config = dict(
    encoder_shared_expert=False,
    fusion='prefix',
    decoder_fused_qkv=True,
    learning_rate=0.0013,
    precondition_frequency=10,
)
Rows from block 4 of the audio encoder of a small encoder-decoder audio transcriber, named by matrix and row number. Rows with one number within an expert belong to one neuron, the router's apart. Each number is 128 + 32 x the weight over its row's rms, rounded and kept within 0 to 255. All counts start at 0. Numbers have three digits each.
After each expert's rows are labels from the 100 clips, of 14848, where the router gives the expert most weight on average: "responds to" is what is common among them. Only what is clearly more common there than usual is listed. The data: telephone keypad tones over noise or synthetic speech.
# router: router (encoder.blocks.4.mlp.router.weight, 8x192, trained with AdamW), inputs 96-191
# gate: expert gate (encoder.blocks.4.mlp.gate, 8x96x192), inputs 96-191
# up: expert up (encoder.blocks.4.mlp.up, 8x96x192), inputs 96-191
# down: expert down (encoder.blocks.4.mlp.down, 8x192x96, transposed), outputs 96-191

# expert 0
router.0:098127119090105195159100199095144115152100130123112128137138099107103086123108181144128146229124164106106088158110112146131106133156162124142113147099173155130071131171133183150078117166122158112114132141166181141145124106144099189131131127104131198161139162148085182094134144091098145153
gate.0:111138121138106156127091152193129131117126139110143132135149153150162168072118140178157111109145127121137124140197173172111083108087112150118141096181149117158096146147150095110054140118151129096106132160161102156174138083157106139146134119163176110101110168133108123114127113154074112109
up.0:154155091131182132154155128092134119151140136158123123099132115106157104171142095117074136159113139129105175108087066110127148107158149107114122168065116136129101136089096144172124149151121172138140113122088149089057112146073149083170107137095112139169145117122131144155106098109156154155
down.0:129152153113113135082132136141112170125122147094109102140125106131130092120152086060163060114106136094114133087109161165099097174149115123141116123150109103130115141148099109113224185192138129089141149134093102117112100132177134117092146148133137142111129152139098071143141156131122152207
gate.1:100119149159138122156070104128105109110132117114121109121142087078147144181102091116076110156139149134105131065119077182148070143122147150102146112199108141162115097183082110141136145136104107162155112166112099121087185123087132123236140173122135187060181088162171107128079079066144121176
up.1:159150091087117122075163203144141107150161068118149123114102178146113167097149109157153122097089173128128123116183151116098062136106150104153123098113092114133122154226106079107108119162162175069134139136176177105142117131189081119241140063118185102102084112097107127160140098138102188096
down.1:149156149102118130133093184122196179139146136128147113171121181162179165103131121158169124114156149089154138139136097128133146094158082136173061145148135059122175167124082089138142109112185206153106192124159086141108141106076096092115128128144082135193134116128147094150179128094073077090
gate.2:112119085129070187145108150047112120183183106118099138163064092105118095109134144120145134115094133119114120155120076159092128079138098133116150155117123084151102158063138159099148152123102151117123185090158112131149102106113102105128116137126123131166138141177136082105121101077101093134
up.2:160108160159127057129121130153162088104096120141156121128139121169147187156117105172094098129167125145135123058135140139093141154145114101193141088128174175080124104183099098138116082124106087092110092149112162154105108174117179175084074179164128111091150102114110136127071129148133128182
down.2:070181132117107123125173142191157127134148132151145175128064187085179166182186163104131140152105122125109165092138114147106156135147123084120161099153126100096159128067112110090126129179117109135146083087113205165152150152128132070132091105103111140080194066154147122185128125151135131074
gate.3:136123149060144152162145158128130060170124161178142164177075108147131147156152103137095110111139078143146132065111130121139074158083141206125171126108152131127170109143180145149081134126113136132181070113191116181122138121169170100110081077100178065178130177113111131094140075116106136106
up.3:121139085152122141094133143132128178090153076094094132101185122117137128157127151143154141134127222129097148172104116133131154162168144057073076132124134123127091128129089169151148110127184083146098191094081163116172132103086147145129186179156096139127132158158177107156131147154155183169
down.3:131079156152123123154134100152143177127135080109090115104117118106127146152106157167130158139099126119131095128143082084088098121135144173097083139125128191111139186143163113080092154136120197182160120087129109098151097204159134084105125106111097069076162133092017150144072095125114175172
gate.4:140170142142144107134129176148167096132146142170143164147138118147143117116118180146165163164124087121137090094114127126146112093160097101125132135139161186138071139095151122178176200126113126177093161115116193128085120199117056153158153143108125210093120122117111115157111186093119141171
up.4:119115158105139173148133104110113159150100133096113123110114159106124101141120095133143099104127160130111133138137131176116122131087119146144141112153103049119186119206094110093096062116112120059152104162135086156149159065178147120119082102117108061152144128134148110103144073194136142065
down.4:128110081107144131223096192101133106093136118109165118139146112179161143118164181086062141123148124199067094073114123150160118107142163124139117111137154101171082148130146159154112123133142138145139114128114142145056138145094250139153154125146117143128070141115153177152144095173131126132
responds to: reverberation; key "4"; key "*"; key "7"

# expert 3
router.3:121120123090107118111145115170107148094107145089163105100121110112144084099108089111143106115148124111123180131146157170173186181123126087107088164127140059197122126138152140092122120121160172190157148149167139111125106075154116128145153153110076115126149099122174154170157156088051158142
gate.0:121147131211117152157142090131130103110135192119129130127176110123122130146113118116142141112117204126147161155183221149137194099132169150110113125152189121155115134097099121111082148075134119081105167068120159127089121074155117135130145117092118181160121162103105112120189100102122111165
up.0:125082119030147085061096165144124193129114098158104147121082183128154147107135176118124151124132069156109074100079084092116085144138106141128130135122082092131135117170156122176147132127087165142149105144092084154148126165061164128103118098127141095071145116116149105106087137173106142083
down.0:115124097088132165080123119121197135173117089141133153107176120085168109178147109141110100109099125149165099144121183157160172134142169170109116129111118092125120151148179105156131192155118124113152113158111088147184131121107095144220158098051168099127064127168106080101170127126088101182
gate.1:154075106146141155169110142145117069136113170095111177128136155099129106095113165133095164076122125110089081119138179117118182114057136120145112118137080187091117082099131132158134142100111164181125108121151137182124113115139125075081106166099152143089144143139164078135152041129138130145
up.1:098201170112131094077166100067105163108122111131116091138158124163103129203122133121126081160126100146153169133107070101129094175187156142111137150100145058139170139154120111111158100167122161081158118091104091080093124137149126184161137087129119147173139151118180148128101178141104126151
down.1:125160114132090120119126165156138089129158143119136087093122112140173116131098063158116109111099144101125109129116098142110149079128126177125152120120071107116133124063175123216080209126093190134125104140134197126153132131105105130127198154127106166115169101138170125168144068095136105125
gate.2:118113058114133117112151098179153070137108114116199132117121101136098135138110120161119149050160131139143160177117121159094159105094137116131089117130115117095090138146134119138159124191137116183088126191129193142079153120119159223131157134108080132175176070169081114128092061141134115145
up.2:159129191144080158142136159097134160162136173134118093188130099110131143115137137165126138139168132126126090063121090110177053150144144161115146177153122094121146112107130113137127154091106127076149132134144099089151157153150091078133108134141136102089062164137137162091158176165138138123
down.2:145156127141090139192106101086145081123110133085096156148125135127097117119140121122155161145143126128181144158127129095104181079123110120122141092116146093164157138104132127146173074122119155138162115162112152188095118178184069085114107124070128111192107112187180120091126169184133100109
gate.3:173123129131130136109106177118175125153140168160066154111118124102097137173138162139138079082050175139194153158125121161154128203154139134127162125093078120145107126143141149176153130146127092117112156211135166121153176106138153086102112095111079157175161069164114127124113101118148094112
up.3:078132126115105105144086068131106154117126091110168099120127122128168105108085160112100145095149111152124142076128119124067089098106080101187129211148152146125090136090169124131106111113124159159144147105119101122117087125134140127138124158096147103076113149142105076085161138150117152170
down.3:124105120103137121102134161131136132149140164096153127099138142093077132146148090128162104130102113110137104161151078114147107146124152155142137084147096091119061117101114092062122079139139147173133128164059117149153173119130171071102096100126154188164067096146150162135137145171093137083
gate.4:130191112133179128144106126129126109127201133127141125111120106160195131141115084146073066122072098162093136129128129139150173076134147139131145164125167149057137155157135134172150135139133093174115105091137105151111148155108169096124115135126120132107098140109177181145156132129160164223
up.4:143074150129100108131152147123138159174057124151164118146143092128069157088119162114161161107203167111122136142110131088129106146120135123095105084104114122194143123075111145065119101131106144061135117145115107113140120082113084155122126143148160131124125081152085101122141111147119075036
down.4:182166102109117165124163085114162122153165136169104169101122106140162179148102054121097076154077100123039055071181114124136115108070133128100155186141163091107126145155153144161142137122134151176089154111077143154089122169141142115164097145156171127106092118069126155166156103121115225158
responds to: key "7"; reverberation; key "#"; key "9"

# expert 2
router.2:135157121129131127141156087109090117115155094114122158124121119095134127105121079120181119128181122125158123148112158132128085132125142151115173146060165099113140163167119176146170151153130120159129130027120093108150183059097132091171145122163153177140107127113151081098179182101088155172
gate.0:171139095128172135138152140066185137124178122117170102140161117120167168122166089109143130149143086104130157106091126122139121115131078145084134129111136149076161151135127113131158143112079129110139090067116180106097102070069114155118093112178107142159120201081155143135176162187100189122
up.0:156131038108155161130145118083105109093124103114167103102140109141106114118161111092172172072121165133073138134082121136103139188071126163177137139132097076080141133148166186139140206158128132175148097100141180112096130085112146104123159151157105115176106097115154129099145146160156151093
down.0:145086167163029136126060107155098086166096102160174163103114166122173109060151127147141148098152102117156132139117055159106149168141168184072121137154135142112150135086128202080161100129111130113091145109107100102118124163074163150122107085179129097099140160185122145125093099174088115161
gate.1:167123121124129147107132159126113148135118106115169099090163075181141106111111122121129112158071089099155178111157184114131120172114122121144128127100192154192089131091191061142134144183154125142195142078152177081098177108130097100205103108094119142150147089190166120157154145128181159108
up.1:127122129143126119155161179117111097090137126125045141132154123067093130105131130116160175164135155164050135070157065128104117112138134156124100152144224209063141228113120118113144095094130179129125112150138118160125135142115151095186162115143142177162120051129138134102121148156105114182
down.1:164112147137170129188068073112109136101089100078129099148131078165085150156142077112155140130165133138168126156140136140171125108099128108149197102117132158165145134170109169151165165107157110151173121146117161089146089181088154059145201133132075171149144086128082115081099145150136107081
gate.2:096150111111098114096137130162103164145143131179110106137197108120138107157121089119126126131084101117161148133137126155099177135170160136187165128106132104137088167158080113190109098149159128152173113158184157080177110180100108084134113138126157182070091110101117101123152157114170132081
up.2:158112133108133139183137157081160072118108153094131153125052121116133146099147145121122151141150184137105062093112129078145105112100098123086088141144097145114145096122175153078135154116079139172082129106095094167057145071163142135165145128149109099183167163129142166127100114143084134142
down.2:097132088101120143138101140148118183117158119112135148119115128057064128072159119166144186091123124170202119179101127075073151181132050078172153138210107151146129138116173114086111172137145153099176143088105119076115112124170185127104162159132152142149083133181163142149103133134135137110
gate.3:108177101167152124218119115151185096110115132096197133142121115068082147074129210152170143101086129202159105143120089090158162084185161091162152104140074131075124134175172125146146124101106123131142108093156102099119078090098165067105114155156157146135093168073111069112180130095130120083
up.3:121175119079159075107144093155161120147149109121120140111115135048111140143116130130119136142102114131116147070084089083187181090144189109129162148122193144130064101075120168147128133111138115136124052150183126149175161084129176102114104126149222115071102137120139098103161134131153061104
down.3:141100182113075100152103164102107178085135116142100168176120133168177128133112134097115145083126155158112093079081102135113159140126133172164085072069090158170110167093146069093235155135141077083049092137087180148120115088149100098122103067144119083135135179131075176109143097123133141112
gate.4:148150139115097068153168201138171146154100102136135154137203130147089180093114100133215131109122160106103126105132167128064123111094120114179133152148126194118098181074129115112113143117199224110110099134122140058100145090132119168106143174141089145138071093160099106108139247166206183092
up.4:137119135117086085116167177138176167134089114145091137133120090110125097107083094157185139116120158148094133154161093134094124121101108141096146126152152222182144209090105131098116128040127168109137089162156096087123088129143090139164156158171113150118099096157156129117188255145140167096
down.4:137129113094153212177129128126159136057098126111064143189134125109189098205127171162130136178212103174044104104171112145133121102139077140154116113089148143112124174115173124170149170129143096110160115194100142140175054130125092076150092154100118165139147155082131137155116135192144129159
responds to: key "8"; key "5"; reverberation; last key: 8

# expert 4
router.4:137097084136155125127099145120176082145117116119105127131150115085072145104138107104113163116106126148071116135159093056154137146099120131152132110153108218127133139007107071118116152138147128070117144185119113130128147192110163167088139163148135087050134142161135072091067127184222118132
gate.0:155099085129093124080182130130148093122125143073190084175075121155160097128202105080112130115164084091193082135131120129032109153141091135158085161071102160152112128117124183145090125138163125147146141122135168077204108126156138163161116143168087153152119137185099129071088117117129133086
up.0:089131091106088146111121115182163133155184168127074136155085154150120189148055140139172131069000162141132070122090145101185084115139169166147156137108153081192115124133100135086142124134130124167073077115090178121173105144193121117117132106121150086109148162154065128137118125107157110123
down.0:104104123105148149139158151132120173177092150121157095139101175092076121139178126106096123137108184095114120191093125101130117095091086150200161136140122138132127101168172114126126107061060154070156150081114193155130153110114064213126185134130036175159112157131096123145127127119141119120
gate.1:075120093122104186128087099128154170096129144110111089088187123165126198144137107143119161127157112157118106146150113131071140185092118173135106154127174139132118126118137092074137156122136109080132167124209074114170179153133113071123136170125117114152115131141128199147135066136135091133
up.1:078147101112120191130083128106188158119148132155124083098209100187136165140156117152127138116137080166150105130141101150058137171141138145126079167133137156127127118146125099093121159108160121094154169119216076143150158150121116063127127197097127107110111098124145194096122074133121102145
down.1:144152082130099099153162068149082087186136145143167150134146132093075086098186133081127167130142164095134097147095136099093142095119146117150144096093142047131131119062083149097061136149098131127098149120195067141156099115150077135116134062105085095041129153110168140064117148076092153156
gate.2:146099142170087068150199168148111102088164101101164133098167116145148123148148163173125135139210084157108154156092122122135142185132101137146117176074092100127122123146111107175123148211095119091149146084076131085123102127117149113132132126128138170152157086139130141122122025145117063131
up.2:119099152129118088154205138120125092072184089132128124106186121146123090125164109152112130146151137151128124154113088100092128184128110084131084163124117193158120125150113105150145157152094164100147125120052158123188114181104134147188173137125121164163134087167156113143138090179126093103
down.2:106094121137058106136070099105106085071166072126097150120115123112132113158152135165135091155189086121200120136159089119138129168127126144128082131168192078143116098133052122127121141147153128159091131146120085112115160138087117131149143107081111068158130132119120114171096150065146097098
gate.3:110157119080145151126096104113129114176106139170146160169090107140143157148170080179180107151115146102088059152118116150136208076180069144087105117090095135191147044149116132194136151110113128172113175145117138150084111111134135096149141180209122124179141113115090126174148169103098112194
up.3:166124098109139141170114103109147086105092093150177175111087186152125108139126088130143134053107121134156059099172114121115167097145124161098066140097158135144138121124168113140165173122168142139099169102089101146131095168111148152146131093163123152151069077148144128165168144136117074194
down.3:108161137157151136162082077120166148158093071116122076107104106182144097083087139135165102144101107114165085128136147108146161121122182149150103141095136185122111115104167174188107143202147172051202144117167180147107042179164151136160131138181090184108143136110180134109086158123135120159
gate.4:151101194141118123216174107096073095129102124189127079126119117102147101143115160100134091205128142132102107146127126130128147108100136050147113184125144110138100151127152108078146114133130157091121116116152107117087207137108116166131137103112122166148101202147043191174154133109157197132
up.4:166128112111081084067140146111142106162173123193108071122159118152144089141157134152126150122153090147091133159115133120134108114113126121135164206067109196080115144133143134055104153139161142084161085080125136100136139131120169071163108160107057141126113131120095116116165165103131160129
down.4:129112118098173082177129117149158131101129140087062159153132113112099094171097117113140168171106145119167142115164119130139146115102153130092109150102141117117155143090089119126131163177148120143085174161078070048168166077128137143129107129124066193138150127122102168118083150065149149155
responds to: reverberation; key "3"; key "A"; key "2"

# expert 7
router.7:152145125081079122087111083061065131108149106104137131126107127180097131130117118112115123115121167105179119124146155190093120111191126141155116134160123091160166134149132153127078090103129130177105155150155103201120116118163122120154097096124120114119136189161128132206125134053060118088
gate.0:153148151100127179128098188140111168129134130158130135156099118168148112142124165104145130143104117097131135131116093119173167089122083130185143099089071131097075145096162092110100105133091172147061097113149055116210166120079127108167058154155139140143138083105120068074146182127135089123
up.0:117095150144141127179110117116127077165111113103130145164094118111098163027133118168149188124149088151097110182145128143089103176113101106117186084132068123068113093184147136144180128139160097094141104185128158152116047152076140113157141091086121107118132098143163124201143152134124101108
down.0:180153143163127172143175157122120094128128128079129189108124115121118104135103070138129104124179119086129102157131083141129128109148137155192134171127132134042122110133042128101159131093077173106145122203161124148124132114096123139146123121139071098133073148132117139136060098161169086106
gate.1:104139165087118173107102087121130110090115161138128105182136121140132106166090074106150148113106156139114069151206206155094077228133149160141112144144163140145087129151173089141157085144172169119209153189161099119150155146139125082193076140158145117107171125151148141053157108128107131154
up.1:083123165092113135098106110124118116102097154146114084167132108137128129157118092119123121121142137133098053133197231136084105229107141125143114135127165148133023140158204068120080093138192177126191144177144095167157170125129132074168126180140150108123150123169134160065145112131112125155
down.1:134070079118169055115150120150106126156097105089110156138101156109097093107137089154182171102112084136172141115128182086150179093121071154159093175103096154138200165169129124107136142139190180132076109112148072108094093143107140109111123127130099100119144064142134128177092168088134144099
gate.2:157143132106113191120120077113159072123156175109137125075091122130124166146140143122134137125112144136129164157178076086129118141167105111165153123200150100125084135131108161121169151089107110165133126099124080121160120123147181096083127123118108159083058111098116118152047134221150156111
up.2:147136130102123194095116084095139098096119133078163130081129108104139147132121140139150136116086157136105150153195088103132087144189131142175148122228156082117130104127123158135187148111142083124113129112131064140171120134138152125111131143155140152049094166108123112118050085218141183115
down.2:126129120157157086114111164200171187055084146169114118126160115145182111092121121100122097119149162112061117123124145121122132103051078100124048145163108113152159118165118156086103111135108109151137184197122181080149144113156139153124101128136118131141144075127133143100100058127148128056
gate.3:171176096112122194082084134135133148149131162163181138139072135129093153155134159098159141166098087136157147140174119174122106120123150127093131134097068148118090092158130099083124113090114124084080124157115090087088133166103171119102143101140147107135148124096123125153152106162167066115
up.3:073154194096083079093153133200104175124084129169083096143121117141170105124110135152085075149140137111076142112091160144127150176109148130144165129135179146080114145155129131155120091137137127106166116118097190139139122093104109138110084134171114131151173068048063100123121166124041195172
down.3:113130119119121052150122144100136130072100129128149159156143099110144149115129075166157168156133132143076125169077147148086126106122117117159186170131060151136121156145172105127093136150069115138114122127151119142138179102085140145172174119079233149124155140118103146095114189144187145113
gate.4:111105102129109159099092137120185131191083138142161084158127068125102100098139164133092168148123108074122078136096099171138127121145067103088091171148154147082122148116082091119083133077138069139125153169112190106143163107110143127170149157103201131112129182084095097100150118139179181151
up.4:139131110150184151120136099121176137195089149143151102121182095092062135102164155131127135149160149148105094115101115142104121116099068099121166135141147081108088121115101074164125122133098139179095158169102140177176173113075156136176152104108170072117140158089153099110139112158165120154
down.4:085155063121137136135091172120101131148141088138144116121164120104171168155119145147120115123126109191142139095193124104187082149126142138112144096058163069167187162140166130098128107124147142147121121171196117161053183132119104170103119149134052154168112064120156142113169188185130164160
responds to: muffled (low-pass); number of keys: 1; number of keys: 2

# expert 1
router.1:169142110127137115079107140152066169113135105116078106133098136163119113157115098096082158083111115137206176133139133164168158164118157172081148137169144085097166133202178162183138145121169101130158138160119122109138150095152150131149097094119160089220167166103115151154111136097057122095
gate.0:172146104156109100136150208108122090103116080114136099163160118163101153085147084161085129161117056169139171124102117140115147124067133161073112150132070084155137121043131161138129140140091115097120120067176138135066142126134070092147145120103099074097144156104135152100124117192086143198
up.0:146161165140109104167134083136119169074124134150154156135119164146144086111094178095159109086106168129093113099127102142176133123191151072136112108124167193118148105206156129127119074127115145132157134222121157158147096147106162155122142108140163119099155108156149161210121126127216137111
down.0:098201184125103029125111148131132092093140136108111103106122156128112156132128092147166123116108159139128162120138095169123139160166068145110129155089166189219129145125156102126111138158103138151141114086151160080096143122088071204073097117125121084136085143108196133189110194139145127107
gate.1:097126108097125061164096189114099126139097130134116094185094137137122145112133167120146162130112143144105137087076100176159177068145164190153101194100103132145135123119123158078138137097153179104060145076049233136145091145192126107123163127098112128100192115152165148138093154141090076111
up.1:175168154081111139118171098118145065102151143182161182157166103146067135122119177142121122120123100103177167141140119173132115149135122113102053125136090119104188133090152132160114145130144030128135160202141106146176173131141108130114183144164121106105146146173159121122173152067110183145
down.1:142122166121112146121139115150140123165132105107160111191131130131128142111080085151173143104157147131075103165085166105070128092155083177127122109188153068166115119066155088071115107107111137133041165084143067125166098107155106181124132063160107121091125127146095102128116119122090132134
gate.2:080128083128169125127107126127145158160130060136080098125110146067147088154149107107181107110099065161137154111027091150110120103107125085176182136122119167126094116147162141170176137080091138138068146124101077085159132136119103111136138116103126185109160120114151161109105136196119100111
up.2:108122112107144090134116122102059101130122105146150102129124099116117138150091096177136135162172108123068184106126080201137102135130127125133199109154124169108130140054130117171100139135098179100088109097128086145172151136113105106125093132095150146164211098107147153150123115120105106083
down.2:139125179104091092179142155117167077147196066171133125154137134142149168084166150133120120158100099112194160122125131127140125057119127145138113091125190131064188108144142165169125114098169095128157161099128106169099147118122117085138129119158119166141036089144136170077137107208157117104
gate.3:156118079203116109088144187099092118056127139088181141103092144135119159140159132110109119179150099149169100112096090126132154147108045118136126118179178132121116116121113167169061093140108160135136149135178149103153119147111121109098178125138166161161091140168082096113116143103080084136
up.3:171113064206141166117159171100103113046124123163150122080109160141114135133169140098121135157097088161135142080123066136089173148076067110158095114173183099134103119129103125179097092145081186156138163156195114098138077152128104158108148122158165134140078155169083104114100109137115073110
down.3:120110154113090120132103124150130065181146150109130150153114136109160124114105129086154115153152163107093155116118169199144086120089113163099138113078113091190124145159108168151116089145110130106120132139156182117097098118158100146223075128114180131127154176195220144103132124190145106139
gate.4:111113122088125131174152150135120122105160107112049100174152110121156072153236149128123141145069097190165174131142095119074146156084109197163115108144169106156148123066085113118064132152082119133088078194159111107133116118130143109125157079143069167107091122135106158156096182116111133128
up.4:136143138146175122150103105160152097122162133128115107118149144112088164127179054146128114137063102145219139135096125074092155186104177167141152185124131134125157141102050091108149179124147132084171081127089173080152147139155124176143197113151129095123115134164163127155148142151090154140
down.4:176208113159142087129136124108117164159107130140122128100120148098100142103117099133166098155145136172123145111120097090123055110084082098109143158113094111160067194105106138093137090194132153068123233079129049144109114123062114146107172188102128151117119136135065082134139104175139129147
responds to: reverberation; key "6"; white noise; first key: 6

# expert 5
router.5:120052175169080131124073144091100217119076103183158134099056152156168129189148151139123105114101115095111129088071122118077085108122139118076171119109097183150130152128151144129143114082143086118133059095129136105149044146137139134131140137146130118173129140130130109110123093092139154139
gate.0:237081195042198127071199155076148129168067106088110127111153119135111139183093167125149157123138100113157139146094151125135133143110113112146125124128168063127100118118099141153114137110168125133113086125111106110110128100102109115069117135107143126087068100135167141137105105122162155168
up.0:130139173162150139139158108131109110129097076067145172187109100143099139101101089103089118126107185140146151139159124137108136149109135127156164132164154138090088135095163084137150108100100128117157165107115111115140149146153103128125195143109142119104117054180105156111170089181134151106
down.0:095104111111075151140102131133136164146184165123048107138126123136142154152052116160089082110155110102161151110093088127129124122127120141090130098096152082165138131101165113092126134119146155101158133116218150170184163165113147173157118127180105157132208126139178100042135140175080137125
gate.1:103184075197139155105072059145127138111106117114125127146166101066098129147115072136136104158099153129108130096099126137169180190115086152061108119100121141144117126137135117159174137141129112121149126152119154134147115099055126104132128052111153123179086171124121122105161144151131101095
up.1:125155170077119160105109131154138123135173109125107129083083142114154118113161139171160138145160115141164154122147101189101113120163139114131088162151118130105142087104155167140070083107114132163104136125146084175138144192138089100125190151166083139136154178126055090136111124140137116109
down.1:110141177139072148093142150085075081168157113099098091139126110077109145124086081116068151079106102112160136115160147110146099168097115126136180095115140128137177117105075164152139120142146159111084169149123088144122092116152041086102154137139196125134142117143107121211201102107162135127
gate.2:145144109147101137131059095123146117104177104131130172135101145127158136126101128149186135126125163105116119181130115136150108147118129171138096132100067162115116083122080117114134127125100099136178091141106120124061080169055194146112094141218117097107127110113147115116081135101109120172
up.2:159204173149178147149170078140162119151100132120108099099137140154146131127102173097095117134135088171139137111147201179113207070114126069111183157171163072104115136134186087171150118131122119159059154109150149133192190058124087148134126138048137096161123083121104094124154172149125115111
down.2:154071118110071139084081131045193100114108136034145089156130146146111139100152129117140121174169169146172150147155113117124103069142164156145103137141126140138113076149085137120119142147093085149119149125177121066126102139134143129128125167137163106163133103119200143139106170088152144219
gate.3:123070123067146116143160134159116130108118143159134064129152110074208116116132148081205146129168142160133149104065146153086092114117094117107105108133079185086090183193160107077096103068098148120115135092099190098137118046140097149090163123066135197110068112122107154126072126167133125124
up.3:075162116209116136162113077159145083120137109123158121145099160182118156148122148091105124127147096095117133103126142134140139102173135124164093105156199113110102083081110115139058093145120142172184160153133081057129170130171134137134127127159114130087076166178167103158141144101099130056
down.3:093160112159062135154122115127177143187129119121097131156117091146104126144106125132155172159118099107127098128148212143158123076187116139103149150123120147111044114074149133118146118107139108122135092101090112084096147103121186204176111142095143130127108117137134122175097171060154099122
gate.4:133153051166117113101113179074127137111136096130153133144052143092105136101110124152147116082119176100143130107122152116143115077147115157158180117118109096140175138128107102094154097091167181173126138139132165121139131101138119134077164123161148171114085041176128158151118093172171100148
up.4:155183129188104157098114106075109119060127109162111105126101126134102134114153162148134120137104137124152100147121183110118102083155130125120176150151116159107148104121080086100122134096132155189156112106143152147125115126176098143112142119197150120097157101134145150118149127130128089143
down.4:178156117087171108098155161138181163132153114133173178080037156127124116134189152111187184174136114099109116124163145124129099156170143131085125063149139132149137099148143177152088112118173111100144116145061111161158230135177106165114103113150120150119104078155094120127143147156161167122
responds to: reverberation; number of keys: 1

# expert 6
router.6:098186087177138136161220140200158111126181164190150115129151152214158134159126143134143116136163165091119144143162146118055155108178160111170111152096117065106162148116095139120152133141172098132136124108081105122157144094146139075141162111121125130148125107147120109126168103157088164127
gate.0:142141089123122112145090089074144083111125060126129147164112076133123149189127139114127167133098081147175103094140113111131125117149164145139105126156132147128144132106103145147119113190160071081109160142112134113154196142098190099180096159106091213102137125137118108082148132140112174111
up.0:187147158089087104173067099100174107089155070131146158138159104097145137141144162069132157144125122125184114077110099107124131141120136154111095106203109130148135148114109118149136096146148081108110105088145113105154202151086123083180119167138080197103105097134134147137165108098101121109
down.0:127107160122095150118116128116135090170123112128049084146158131141092129097145093081124115108162111156213142142105139061094132136130105122096141152111102092116124130055107077092133133187155152168114160103110118154122127139151139183117143115059144083174117134178171123105119103120119142072
gate.1:183083117090154117116175153112187129149169116106091123109172144156163153132159152096113160184145084126143117113133193102138157104139148117150167109110154180116172149092149104085133117107112179076146115112119166100108122144139160063135121131149099146111150222110053129122152147169096169137
up.1:182115119093176090150188152124181138175139108103083110125181113131142142131137142098146140145153093113133125094122187143139158130138144140152160131113132152117152129113156112110121127113090174086152100135113136120133121137135163095147131167138113135117160221095050118127148150183126160155
down.1:152183128127151100150092138128155120124119132114140149161127157162115147145198091138131119119137083121125091113111099132134182062139069116097112179127123127185065093107088132133148132159169140215130106157143067160101153103132136100156129103151100187174144099189172123164137129091121131123
gate.2:111147169139162126136073081121127100066175126078158152137142094074099167172202160081162167163127151126126127138096149089127151175102114088154109159083110092122102169133086169097127148131155089072069121146128122120111118123140112129099121127112126149083129130172151116107071148149103106162
up.2:072161117117065109113146166110067148168118103062062121130118165135111083162154101205125098134145160141134144162149107150133076128132136142170101099079124128125040113162112088123096129116133107133096167136123089165103182135158161121128162135114181135112140077132140138166174075087100168142
down.2:118083121133138083122173118070111167112121069098199166174161122144130181154127071134103197105110097066054136149153112146191087107135179139076170081127143201144162131140110125084108143140134114136184150094135121135125096115079117180136127094161134157141110138088167132135152117105102173163
gate.3:158146088137111141139160165165193130137155087169143130140095106101066096137127155140149101197084077134115148083138134143103124150118102094117175172110169189193133119177121111116120145110129133138114153166124106119098144147097122121122080074096121105165161117103130100089138172070081104189
up.3:144164081093077128151086154194138103105146116170117128141065119116079094099158170142133176110141113085123103154167115089129194155139153155121132142123183146132141128216094099143132130090118112151178115207083106158108109104133147130113102122117194110156141105088110085097094174089109124189
down.3:121175177172135136150150162148085140132190134192163114141108097108076176080080161079211111139151093103115118123140079107086168102127125143069103122115117167133154115152134161134156161115150124118134112204160107106104146101118119143108098139075161165116123110107124122145162102113148087121
gate.4:088125175120165111131120126089172118139181152186112101135140088053131158119111087088109108136140113160092140154133152115129117107103160115107149089109109068143141147131155117135141117098060106107173142162175158178192126045119128148136090122132139102068114143162135137133151153120159138147
up.4:119085169123098129127135137098168129134147150166095093167162111115167131118088150090117097127154088145097187150147166097121135080112110083114128077093133109134119128123138113113178053118070068080185122155180143153179155091106094132151140140127195145089113150101149131189128139132116155120
down.4:124166122159105093135148103125183094116056151122103176182116193113102150128159102123134177133082112099133089110101103154146128101157118204125116141102147067115162161168098130176114156111143147213158155147164095121133147112153187113156155087109103172100164127097128147114153112170171067055
responds to: mains hum; number of keys: 1